{
  "model": "audio frame classifier",
  "dataset": "telephone keypad tones over noise or synthetic speech",
  "train_examples": 39062,
  "time_shift_ms": 100,
  "n_mels": 64,
  "hop_length": 160,
  "input": "log_mel",
  "spec_augment": false,
  "win_length": 400,
  "num_classes": 17,
  "output_stride": 2,
  "arch": "crnn",
  "norm": "groupnorm",
  "activation": "silu",
  "weight_standardization": true,
  "depths": [1, 1, 2, 1],
  "kernel_size": 5,
  "stem": "single",
  "widths": [192, 240, 288, 368],
  "rnn_width": 128,
  "rnn": "gru",
  "bidirectional": false,
  "rnn_residual": false,
  "rnn_layers": 4,
  "label_smoothing": 0.05,
  "optimizer": "soap",
  "beta2": 0.95,
  "lr": 0.0018,
  "beta1": 0.95,
  "shampoo_beta": 0.95,
  "eps": 1e-08,
  "precondition_frequency": 10,
  "max_precond_dim": 1024,
  "merge_dims": true,
  "one_sided": false,
  "adamw_lr_other_params": 0.0013,
  "ema_decay": 0.999,
  "steps": 2100,
  "batch_size": 48,
  "epochs": 2.6,
  "lr_schedule": "wsd",
  "decay_fraction": 0.4,
  "final_lr_fraction": 0.05,
  "warmup_steps": 40,
  "weight_decay": 0.5,
  "adamw_weight_decay_other_params": 0.01
}
Rows from block 4 of a small audio frame classifier, named by matrix and row number. Each number is 500 + 50 x the weight over its row's rms, rounded and kept within 0 to 999. All counts start at 0. Numbers have three digits each.
After each channel's rows are labels from the 100 clips, of 14976, where the channel reaches its highest value: "strongest on" is what is common among them. Only what is clearly more common there than usual is listed. The data: telephone keypad tones over noise or synthetic speech. In brackets: how many of the 100, against the usual share in percent.
# conv: width-5 conv (model.blocks.4.conv.weight, 368x288x5, standardized in use, each kernel summed), inputs 0-143

conv.294:468500425405406552468480440546549456496516544523491452456513465501312527452421493532501518444541474547545470490445487517520520497513397517537448455435474485514453445475477515495506464520536501394473484495432454441545558501525463582472566479507509542641515512560542505562487615500506445514580464465491472506512520472572427496464511554537545526560479560502493460521534491513410389512507518521469416537512601520565559528486565530527555
strongest on: reverberation (93 vs 25.4); number of keys: 1 (79 vs 11.1); white noise (39 vs 17.4); pink noise (37 vs 17.5)

conv.5:501550507484557472565544501557540429567495506499513621550430502493476530462497534567508614580520518537469479582523409538478552526553480476533566506520458521578431529566549505557583472442508438498600501532552558518494512539495494524404500521492336490500576469547420417453472466563449550498437520465410518437505476483503535379533535525461463492473542519536567456513505532504503508456471513566443540479471492494587422422487516450480474
strongest on: number of keys: 1 (98 vs 11.1); last key: 4 (48 vs 6); first key: 4 (48 vs 6.1)

conv.289:535408455446581621493435448439447421481520528489499471530543568534502423468414530509480482485566491501500450537543489511568428345541437506519382431440527566491492481549498436485483464548501488590504468516494535448401492473550578455510431465396506559607492480487463446483436618586536481463449480403489450480557541474582564501461550499500486501479450550509530516570548419570465481532624541411547596465551525420438599526458576519464588
strongest on: number of keys: 1 (84 vs 11.1); first key: # (43 vs 6.2); last key: # (42 vs 6.6)

conv.88:532438461540485442593487506502505536469430406471377440478538567534454537439549482468516498550432559488523516493432532471459422489550449506450533422588503541542597554525482493511475515577409450508439567455533534477522420429488515556531527514557502483485528486511491459464553434504514544494410426524481474538511560478560498484582492534495511496508528498494444481495511510546512540465466502461497558545447614547485714427432519529475533
strongest on: number of keys: 1 (100 vs 11.1)

conv.312:483580512558510504525488554516454393487598452517581421470445498548518481543518457530474506535583496512521516504542540515552458440467509515540448572487566540461544502465458539502478468512499572457511601492405486530572550376527422563520522466493491508494520586501524521476521587469418489409472510427456414517449561432527464502486484531482547495548514583553585509479503514522469470466462489455466528504503415413520558514500367520529490
strongest on: reverberation (93 vs 25.4); number of keys: 1 (73 vs 11.1)

conv.23:399439442422443418472501463494484434508562530483439525557509483416431464523494522461424518499617566461510526462492449498467502398458577492464566631448541494545462470447447480456536472430454536501492525588480517527522476383532531418598485520555453550443546462558456533441537539500469426516508506522559474598549527516524505515483560473547510339462557554495553499393487531498526600533532520513405522515470429572493421461475574480438487
strongest on: number of keys: 1 (96 vs 11.1); key "6" (66 vs 26.2); first key: 6 (65 vs 6.1); last key: 6 (63 vs 6.1)

conv.257:463522484484555471504438390495618509531486427512459502530507491414535467506453493431510519512416492446422510620495444486521442519494478460438544557565459401407615440562490371440556491439519528534448496474485466534479499451437616467475519441530414487309456484493567518472469522528554412587510476513522533473459466462466422470566498452508549501440584546495549562477518548446493521386566466463491492490560474567480477518592466501448508
strongest on: number of keys: 1 (86 vs 11.1); last key: A (33 vs 6.1); first key: A (28 vs 6)

conv.366:542499511462410523542427414384489629465525513490536530561527500474550506465583462570402493447506593485442474536543539569445500454474547447570533403543474387455468530518450531437480562499444559453524494441542430569484536566506471533541488519463491544388485506473466506546490564560551482439453535446422471473520475517493502457437438434515509479489451449480488416416457510460515501501486583518547473537490538599463601549463423542529539
strongest on: reverberation (100 vs 25.4); number of keys: 1 (68 vs 11.1)

conv.362:472481571420495528479498454478549530526510489600405510543428516451462577523562536547433508375550534412580536558539571434578515524545442569521573462462509468565569565541513536486465550525491530623504499553459526588564475448472456560545561457529464496563410522429539503408545516490512496499476485463518390500534541482481529444532552541390502433508510436541498533474441497559520460488536612444483469458506467547474492441470442466497489
strongest on: reverberation (99 vs 25.4); number of keys: 1 (86 vs 11.1); first key: 3 (27 vs 6.1)

conv.30:541586557489433417506514503502422507507542447551595475421506436495421527491551478550500519462535478418448452368438575499511521544445500420438509495481476559489510492539376512505621574462511494494573547560517470507498508433513535521467513458508545475461494554455497420418505453430432497456574449458456451551496468458490453536456501435525502460499512419496566428562523449418469504482510472473477512560482569455456491498436475454493531
strongest on: number of keys: 1 (92 vs 11.1); key "B" (73 vs 26.6); first key: B (71 vs 6.4); last key: B (67 vs 6.3)

conv.309:459513571489540492549381421498537526538404427557393516478535460515613518454538463517457578533491445489526552490505505529455486415541453518582371548565517452542497521549482564474522541527528530537586522360401599527505574443552448467474486510514542409552490564521431423563540476455516480395508508483519435561614502512373501450488508471495538493511556459501445455501435552504548529520508536476525520416542574501528393577562436633517509
strongest on: reverberation (100 vs 25.4); number of keys: 1 (94 vs 11.1); mains hum (38 vs 17.5)

conv.80:449478412462463474469496540455513460507433507533556426418428505470439530504508378473531496506380493530516510512389531474447481527577529383520494484459378476442517520503500612446488525523582549491470523409462481552528597570502466508492509474633544558438492462494416470524488612474495383566642499548420532587500434490453474457434474527474463420526568486524485534511432450436544454499495478474496466460447536481400506484478540488410513
strongest on: number of keys: 1 (97 vs 11.1); last key: 4 (48 vs 6); first key: 4 (48 vs 6.1)

conv.267:482490477539463510455549476484401490493391625425484589433416504510484478439487472546491517472460493484478498423445499466458507469464530419394462477472480504526520541509518475472514511450488474540537554493381474500535551522533483555593532489586620565455492503594489517444591463511542568531551493513428472591547559504632554587429499598494534571453490483500438492537488528608538536520439484498497473486526553504562596526436552533484536
strongest on: reverberation (80 vs 25.4); number of keys: 1 (80 vs 11.1)

conv.360:480405534493505410493537500539461445529544429499456423499480534477541508562477539523460443500459452488472498441513538398577425446466505410474466446551472506503488485412524544575463461521454520494429526459435489536481492494446473509459486421459528438492518455473555495443535564506435512423509480539403447545520500408525450506518632549427494434562541550442433544626474480577530420521484571569558602460559523483484490504596587498463524
strongest on: reverberation (92 vs 25.4); number of keys: 1 (73 vs 11.1); first key: 6 (40 vs 6.1); last key: 6 (32 vs 6.1)

conv.47:535485506448445421435469432432482454464470587549562479510476553497502468552471494510578463390496498539588486484454439482393497559426455440412470517381386454461435432476484425364552483466505507519441468525399487452438531522500467516444532498570587530467534490603564559491624424498511472578586528567491468530579555546518516440549488540555520504454557507538564548551549499473511475420466496542423594535602533528543519483540483487502549
strongest on: number of keys: 1 (78 vs 11.1); first key: A (43 vs 6); last key: A (41 vs 6.1); last key: 1 (40 vs 6.1)

conv.26:534530468394407482489461404469519493500441422444518451515546454490466468456430527486570487563568435504504466471553464521572542507568436510535432462461525514449419429606488532477482488473477485537522497467581494503585492540532487454746506486473585415429478494427446430489540443563461507403455418453493468483460545511538491540526466583460487527569591529458408512435492408560550519441578498494467487478453496465499460434553528437533495
strongest on: number of keys: 1 (98 vs 11.1); key "8" (59 vs 27.3); first key: 8 (59 vs 6.2); last key: 8 (57 vs 6.3)

conv.356:496497468504510409447473504542605468484524535396446410463443400526538498463495567526562467485560558544438527495455594613600521422460532496495515513525551487437549480509575434515517490539426612462470463487546501537493450503490511440518548500606424510475445489432469488491508506527458437444494482458564431490506534404396462460466605433503536435527538489563472568498512499473533514519542533465608460578476483535478422474544492529551477
strongest on: number of keys: 1 (100 vs 11.1)

conv.306:385428507533548470473520572502555471475528452463529555491537502538628449521574593552424555572445521491559610476537471485519545497486584630479459514515568524529518582510502556595572504529472445523552503474498544474513476453538409496434486404502534486569491460580449463459549409436491520563582475476473391500372443403501479505560483485502502481479566463547489558512467508453522478498488414515446464479446478511502449500490482540560491
strongest on: reverberation (91 vs 25.4); number of keys: 1 (67 vs 11.1); first key: A (28 vs 6); last key: A (28 vs 6.1)

conv.363:466472488541380510564548509418435507493508444482433446451550573474453545550540532573503483526415586503546584443452542455481483456533466427453434447497464514569449411488415532540495601444557515489469545482423464476419524546550497556520539551493423484435526494534554487517502581515501559543548516496604487486474512555508502479579460476509466554496409384606501540340505519557559433455482504525530542452592476540519549500453525422540537
strongest on: reverberation (93 vs 25.4); number of keys: 1 (53 vs 11.1); number of keys: 2 (37 vs 10.5); last key: 2 (35 vs 6.1)

conv.298:543452524579554513556488454521565550511515539551451516498456510443501484569443474469506437368532466455558529472503560504587568465489487531422442484491498515498526524571503400402535493472538468411517537539423618517544369411550521501562478436535423441586467567568582517532565508516505492530558557486567432495459414541555539449487524532512499522595494479442558438509489527443538516457472549472541452494557472422487495466573580501506425
strongest on: reverberation (91 vs 25.4); number of keys: 1 (75 vs 11.1); key "9" (59 vs 27); first key: 9 (54 vs 6.3)

conv.348:409526568535474552547514435527442473453484526577523572421541492412580444605528491327423434484545445546502548472570458500566570493529485483439436494475466509494449429551468480496539459495409441482382415440447599596537510504531458476421541574454499492450488521458462531534487552539515471428470380491481488473506574507521508440461521446554502451481495622536486426503491482527594582480498476520451445533509532431557608443539440540449602
strongest on: reverberation (90 vs 25.4); key "D" (61 vs 26.3); number of keys: 1 (54 vs 11.1); first key: D (44 vs 6.2)

conv.343:552505558502469529551573475570501548512512451532392440505469545502588512428479513517471536464532499545540500504467514441723533478436468483451549504416490553470507549452518474553540468440508538583513500544553506564502396520548543505540541505425393468565560602419506464530579517502460436449441463455509441446498422397567504419525542474507456520584440518519486559502478487537507513499555485480651455528533501470470539435523396431532508
strongest on: number of keys: 1 (100 vs 11.1)

conv.74:519553457446442563520499437466544589484502493526449509538522410563571478315450434487526470558401545458512475565415328420563522508438475475544537520493548506549528537497518528510537487386545513618618572477517490497503468471528526514410523498455561519426506398546499465499485464459479519392562505520482479521458508580463487503490505518480511584514500460526334488410490508544486547530578535522496560516465673503468532417542515440527533
strongest on: key "*" (100 vs 26.9); first key: * (97 vs 6.6); last key: * (91 vs 6.2); number of keys: 1 (87 vs 11.1)

conv.220:518492447494442440461526470459431522479494455492497571562497529475515496456583413458541543505539421524516500511558507541512440464507489502514467530475576420551474490487548539441569528511492480537578517463432461424456533443507485513508520458525538591539449515614398457497532624498499521456520498529403406433463462533430414498470431475512512532550457539465473462574534531559408492494511459514539533572496493470530520460544543599495477
strongest on: number of keys: 1 (92 vs 11.1)

conv.333:528517584511542488459524485612488479487551465469409539463429482531595518479520547443569490542495496487569431478521575502548527533493501514504498491520455464513529497494541600435463451469484535501509495496442542592499579413548437502531513442526489506480455530570496468461467455460441432451552518407421425526444426543448469432490463471478443523459450445568565553405492434414569405450481487502589491466423515459490416410531449498499478
strongest on: reverberation (99 vs 25.4); number of keys: 1 (70 vs 11.1)

conv.304:476487492508423476435482525448494562464600491491560543533518513524488515464500501399366532475574511632502453412422510481513528497458511522469531426528472485465565515550386450496687551348519454582497514439457557513516464425529505455558596550516492430545633454634555446412531527485491503406444514469505505470524458448490469490446536501519549424464475523511690476426507616460464492517570492464463474448447472539487473510485543541453475
strongest on: reverberation (90 vs 25.4); key "B" (61 vs 26.6); number of keys: 1 (55 vs 11.1); last key: B (46 vs 6.3)

conv.308:472493502475564430523451496499559385491474460488499529465515521606599507453469497423524556479492482554526431510512467485506451443428543470420539549562433471551522480494617557470504549439493434482497522452448524472472491444471436530486498522515454560544393490474571475497417588498448494497562503480495435539489471483517490425561541389529513523584526456586460595523533504484551489561531560489460478472616403540521425527491619551600584
strongest on: reverberation (83 vs 25.4); number of keys: 1 (68 vs 11.1); key "2" (55 vs 26.5); last key: 2 (42 vs 6.1)

conv.335:488539505534453514560565541421485460589472552546489558546467409533539546441505549545485564481399543613536533465514444437372517577561458552570472521477522504540490454579516511510454462476521503548587576457525513447564522504539470524534567547595571525493509519502440581541545475527562463526495498571500475582475519383575474476479517451528520520568420517537487434376514551578675465501458571619463476467586554581572448480563453415481486
strongest on: reverberation (100 vs 25.4); number of keys: 1 (79 vs 11.1)

conv.129:486538569509495469496461444522462512449538528542497477570454529476514477483522531568445508485620562473468470495559588529461498614589581459489587499511618528564463477493489476484498501377484519485575466573547558542411436439564548511465448472479385509493509455539521559547517394441621511474579487449461517480502542432469531485552489428479525526456445482445588505535419479574503490499566567514532553420493530483534458396488453488458556
strongest on: number of keys: 1 (90 vs 11.1); key "6" (66 vs 26.2); first key: 6 (65 vs 6.1); last key: 6 (61 vs 6.1)

conv.303:544457521500596579526506502460466440511445480433515524580487503570542544593427518465579546481548529438478473459591545460509454445447503517505534473524540522499462563404463514398574581549447562540469485455433676447475418461421479432511541401432546495473480487527479543467442541460558574443499509503457435461503504533541398474439509436505388512488463547489455515489414433507487506451608459548592418508534468374486502503525539610521454
strongest on: reverberation (91 vs 25.4); key "A" (74 vs 26.5); number of keys: 1 (49 vs 11.1); first key: A (48 vs 6)

conv.43:504488434538522451592528514570555447461466448504477487602481493529469517545477499467532514533529537444513443503477472556580552619568461510554468589448398422423443582462546550437508522527531485528438576543414551501514453453502454619450599481490476528528532552563509447485371429496451508462497533496496504501638470500477435488410572500477512458426541504474508435538424488581410564510583550523444472451465447466516556467525514513538451
strongest on: number of keys: 1 (75 vs 11.1); first key: D (38 vs 6.2); last key: D (37 vs 6.2)

conv.297:580561433532520402506553593530511537458496477534472595463493481492681454438479487546451543557451536546526500510489497560600421517528485375534423427481495453574496484570463534463629467511569535498536584470486633523493450475558489588494443462414496563540495508586468401414445498484580492536511400457520448499502530409529436451546540497471540556449494477552391520525468498562574538451435547441520531498511520471535501434497497540515476
strongest on: reverberation (98 vs 25.4); number of keys: 1 (79 vs 11.1); first key: 2 (27 vs 6.5)

conv.90:563485481486526433539505533452447582559479576547386546589520560587439503372499508513498590463473539441505535585499499548521568498542534552536465442592478607546486517437479459463480547544428465478514556520558544547531604636418545472500487524543584518498453546455566469481510561545502528534434416502439499523498422605587463478538449389469530501464529498383558442464503547568486476440450507437472499495523572517502513471514489508486479
strongest on: key "D" (89 vs 26.3); first key: D (83 vs 6.2); number of keys: 1 (83 vs 11.1); last key: D (79 vs 6.2)

conv.276:559458450462511495498417587480524491541390546565463490468532479504394460466423507382432510532500615625565438457566497416495453476546509455485436490531604415531454458477611498545448536442442476485531472473431498470486455583503505519436559478571531513515576518494424494491469521574468438495486468486473510519513558487539547460492510463511491415518487498517519512528588502514413470506490525544590538522491458463469505424465476422491495
strongest on: reverberation (84 vs 25.4); number of keys: 1 (55 vs 11.1); first key: 0 (44 vs 6.3); first key: 8 (39 vs 6.2)

conv.329:516393471495464542553463623503533543567592523466442543423507533629503562540508407500527524454524470548487388523582430461460430505513524478524528479631517500549504487535395468474473473520469522511564485582495520458480538485444542546543480440628552509512496444464443501493510541454506429544450435541497525513472420577448459532536474503456518532473514489443567452560486433492513461469442487441533490439432530486488557461475456429495398
strongest on: reverberation (88 vs 25.4); number of keys: 1 (88 vs 11.1)

conv.127:544467486540515453524425519442446585430488510516557483567543580508424537545581491541549452550477477470463493449483505470463490554518538501570559505607528542502496465486424447477504530478530545514467530561538452509454498564464532483525551563412565580479427539480589587565431455458441518561536458480439566524573536503474481498564553645501506524449466507432434508543485571404483559484469489477492602645538587545523525448540597450535479
strongest on: number of keys: 1 (89 vs 11.1); key "1" (78 vs 26.3); first key: 1 (77 vs 6.2); last key: 1 (72 vs 6.1)

conv.142:473384511553537490488522522512478477536528608451486515559519446476570506431552539483416439535580510410489525342457508489508512564443505482533549517566555494520557519610434426527577478404461501479488517448595487543521514501498499443564539582506547529433509515447497554513470486519509531528506481591525535580463550466546463542586508555551505543509476500503505458465479516606504552454461522521461497472531575605552577480419531532524510
strongest on: number of keys: 1 (94 vs 11.1); key "B" (80 vs 26.6); last key: B (77 vs 6.3); first key: B (76 vs 6.4)

conv.287:436552569618603493545464569481532587475463573518484557627495566508486404421605553518564543540435552537451365530513471488430455574483542483516489516522463571577538599575547515530531516514500501604490475533563479553541482521549529481475521555507458579398471548499529524485487451527517431462513563516482499495496450507503455438515589570494575432556531470589466467461525484503561520462472605599548593496549517503474457560490503452499500
strongest on: number of keys: 1 (100 vs 11.1); last key: 2 (32 vs 6.1); first key: 2 (32 vs 6.5)

conv.145:456412563559595537572527479459565444555443460553455563470519497541524461450519460565415510526556508437447525413508469527509524527533515505417507653555513462514553466538476397531616597561538459408524592432491473416508491491484430533630486432540510475437529506538516475470577514515525515500549453499548377561450502364514473528602462418405453513537464522496469523501474509477570487477470521561496463485481381535456485534564543540515466
strongest on: number of keys: 1 (97 vs 11.1); key "3" (90 vs 27.1); last key: 3 (90 vs 6.6); first key: 3 (88 vs 6.1)

conv.288:495476527562494476457506514463545512534487581545457513558553525536647561509473525533456560453487523598501414484486507482501486532489481492474488559542574447524525473524576526499461468480415512484537568504537520504535536525580468472424541474554552509395518488357523538493536555594623434551523481538499455594408535497500382428486436405545515476586463559509454527483535478597616459517478539514484394440476511488508474479509486423435505
strongest on: reverberation (100 vs 25.4); number of keys: 1 (93 vs 11.1)